python train.py --dataset="phrases spoken by 400 fixed synthetic voices" --input="log_mel" --win_length=512 --mask_ratio=0.75 --encoder_fused_qkv=false --encoder_bias="none" --encoder_parallel_block=false --encoder_moe="soft" --encoder_layers=8 --encoder_width=192 --decoder_layers=2 --residual_init="none" --beta2=0.99 --cautious_weight_decay=true --weight_decay=0.5
Rows from block 2 of the encoder, named by matrix and row number. Rows with one number belong to one attention dimension. Each number is 500 + 40 x the weight over its row's rms, rounded and kept within 0 to 999. All counts start at 0. Numbers have three digits each.
# v: attention value (encoder.blocks.2.attn.v.weight, 192x192), inputs 64-127
# proj: attention output (encoder.blocks.2.attn.proj.weight, 192x192, transposed), outputs 64-127
v.90:507487567494589479529530504490489529426450604501501575471453465488456513514516513513448486496557482522486497463490416466582532519577490535484544501510505504511511524534531492434494512460490490
v.91:531483482507519520498502449507502532562542464476434440477417514460465501558481528518471508511527496504563460469485444568477511565496459470492572475540508519512504586498537528486501544523507464
v.92:463557498489490446449522444494482544498484580501492517517524479534485488532550439501543433451482534494545558536480565510482479444437488523524491506532512488505533552447446457492486527502481620
v.93:448470483502555543471472471506507497546503489408546545474510495521548476523459487541550392439487521455465482500499570453516517490571512493483562507487495506470475545507410458496445497442562494
v.94:510519529494572479456521433510457493517488517488522540467477553495496535504534516456495446483501536556523501472489450477466457454541547579463572508556508529533543545487479510515526537476450502
v.95:521520497483426516462556528499493494493471538465488560519452542504437394483543486461451520502500473452487595570485556515504588512560466513569484404454508482456513553494528470547457510476483468
v.96:464508528498543495490542486489506545439483528428507477496538449498494498444484494509495548555467452491476537461510509445498453514447494513586531545430504496491508532495599501475453465535492470
v.97:503505477527450468449499486490471451536528442515510470483484481572518486521482422567602415463482481466462536493500562536491412444386485499492454515496462525457481543470550558512495483474552546
v.98:472533513508462540557403483508498526559575524524440498484476550439474533571451502623503440462463493510584509483492439494523499457486488529510517466530491502525472550484474504493518507513525493
v.99:504497520502531556526484523470488527569499545489507540512536484523497476471463499512431474458479581514484451400495499448593446478566517527477501484500514498592450558495507499560467524441511558
v.100:402536504507506524471480503498521518417485496490426436474491537478439532502489519502467506540545485430464573489502524460570508512569500496518469516399493488451554516481535454406512526495546465
v.101:563474520502505525510522494470523611444501495511453539434466557558493510460434489441414514516502451487555526486514471540543539513481529478558496568465563508535524479520462492419628500519535539
v.102:538511500507468412492563490493479478468550542489548463506459480432495490525564503459518575513491399540503515534508526590503532496409447551486439495518490497493527462467515499460493434532498481
v.103:466552503496523519501501535501509481526476482515462506589517470542536523514505553594495477479532546470488493481494427492463461508536572507442564534415506525438477572518524503522484497456500565
v.104:472471556510497552507484488471485586514496454476494582406527510431518476653469447507487431497511509521503437499496556522485514461458510511569493413476502499549497458515531482580562559483553488
v.105:444405470474535490553411523520519512577483514537497497493501485470473490513472518485529468450517511476538523480500516461537556498541562503467582484527506507576467534496457513501485506458545480
v.106:460541528518562508470495569511516514442475474498472492480565476486546434475557478502539464485588480482448469518487556582499561438538464438480495475466496468516552483515500458517463488486499444
v.107:560487567482477476508478426514518530528555542529512459406450547554465549517495497455495521487515518496440548489510520504515493483514467510541480484609493474528509512485535489424534513543496485
v.108:478439491532557537488499488483498528496460535496507500449534527484474519516517474440470531567592478559467509471524450479514543500532493481432443526436476465500482551529534431530476538507460395
v.109:520568542462485474483552486487496504542440512488494525489535555504509452522506496430506447477427487457558522533474553524487479437466482512574472461533527522513573423409418471515470512491475551
proj.90:485499458476438503490514532508502540440515500503510481578505485508589485520523490464554495506369538478542530507498533504439446530419565480473474474468482473493566442470485506536539516540524447
proj.91:502556491454495508520514562529524503385416556492515530553576482486543496437585468496524493481461477504477504554486560438480521478469579528483496476519523494527508445485475549519515475485496480
proj.92:497469488541507537524526547532498496520459495461514440463513522462514530531456527528489523528480468478441425478502457484529448540522426428469490527530496522456532467499550543490464508519571407
proj.93:498546561482495458510567574505510486493497504555507480487467488447443500578497520477435552541478489458466443479505493537504490515430470491501479522526514534512559423487610549512525522518500540
proj.94:475448447574430476513491555491470575401494529447498478522462509498518487489515501538531499550501441497489513515488572508549464475487472486551442475487467481470512467518511571476514456563559425
proj.95:474494525484528523559498533526496501546548492521514470476574450536610575520485541481519460453472465516494424438508455489511352532516522464421477537493513514511512507499493536437553506491501489
proj.96:539536474544473515467450488470499473477499531428473489536443506572522437562579550498475495496528521481479445510494536486482566489551499473462474513480498488461434495490419484520581535471528558
proj.97:482455435524544520510499541441501487530472528505506493550512435517443493494575555515452499524449498456541448536496486491541545527558503489548482581506513501465599486516441435503498474486469497
proj.98:545496497492532471467591528482472460512491426591523437465558390547521492468543502453528497493510529462475503458477510509413519534556502470475530497501500489492530448475503508471536508551417480
proj.99:503529600471541483477520504509506495444518444546537479438540480482579524489474519455476515536520459520483563538500435548437557525489497508520466438605485499475493455517517513476515515525479494
proj.100:587505467482489477512494455468498521495510523506473448578466395510513489550536443488505493432429447532512445528507540479412524518433556509505494474496516490570442494509427541570485497471456520
proj.101:492482451513505488478484468524464495506542466503536497513555413443558448541582557567514491499540521522478495558495498485447531502461430523451517496497465496465491524463516476488495534530481469
proj.102:447441395532520558520497532502506524545456492505480561485497503549429468517530492573559460511508524473481451507492524458545441452493537424464540526381497513458520534504447447512516527495539502
proj.103:533532578472468499516514465485512484473493492452519515470483464592492530512553472394449555488586484532461491468489596457479510502474470532513436488550520510626483408498504514492489470482513483
proj.104:485512440476472483510510533503485477453484467586521484559534495479484519436438557492541554528403539475501576432508438536500544523524449523475554548542475505484423513489502564435508475546450498
proj.105:511514601467487468490576483518506524483525530578474502528526494448508533472432438480481494513440505481463541475521445528481548504424496509533443470527507501478535414504569521510501482495461521
proj.106:551479471495476468483477485466460502520476518469541458535527479520469532522521501548512458488409543493559476512503508462510493543439542573594479527495489492485461544480468536495546526533483535
proj.107:484450398524536485496532503488447517528468481592512474555568460398516459532512482576539454466377515486532511516486467556482512478527517455444477522464479492450547514475490486516478486487502455
proj.108:504582525488442477483504480471509492522500491457528474522449540502554486472469537572444422479451440519560526518496465461509487466481495531598540479555485478484527475483493547508460514483565569
proj.109:479437434497536527525443511559514543447533506520512482511504497461463484529464444495556586512500538473437469489516487535528519547496521475478539495449491504461407550539495518483558470540468391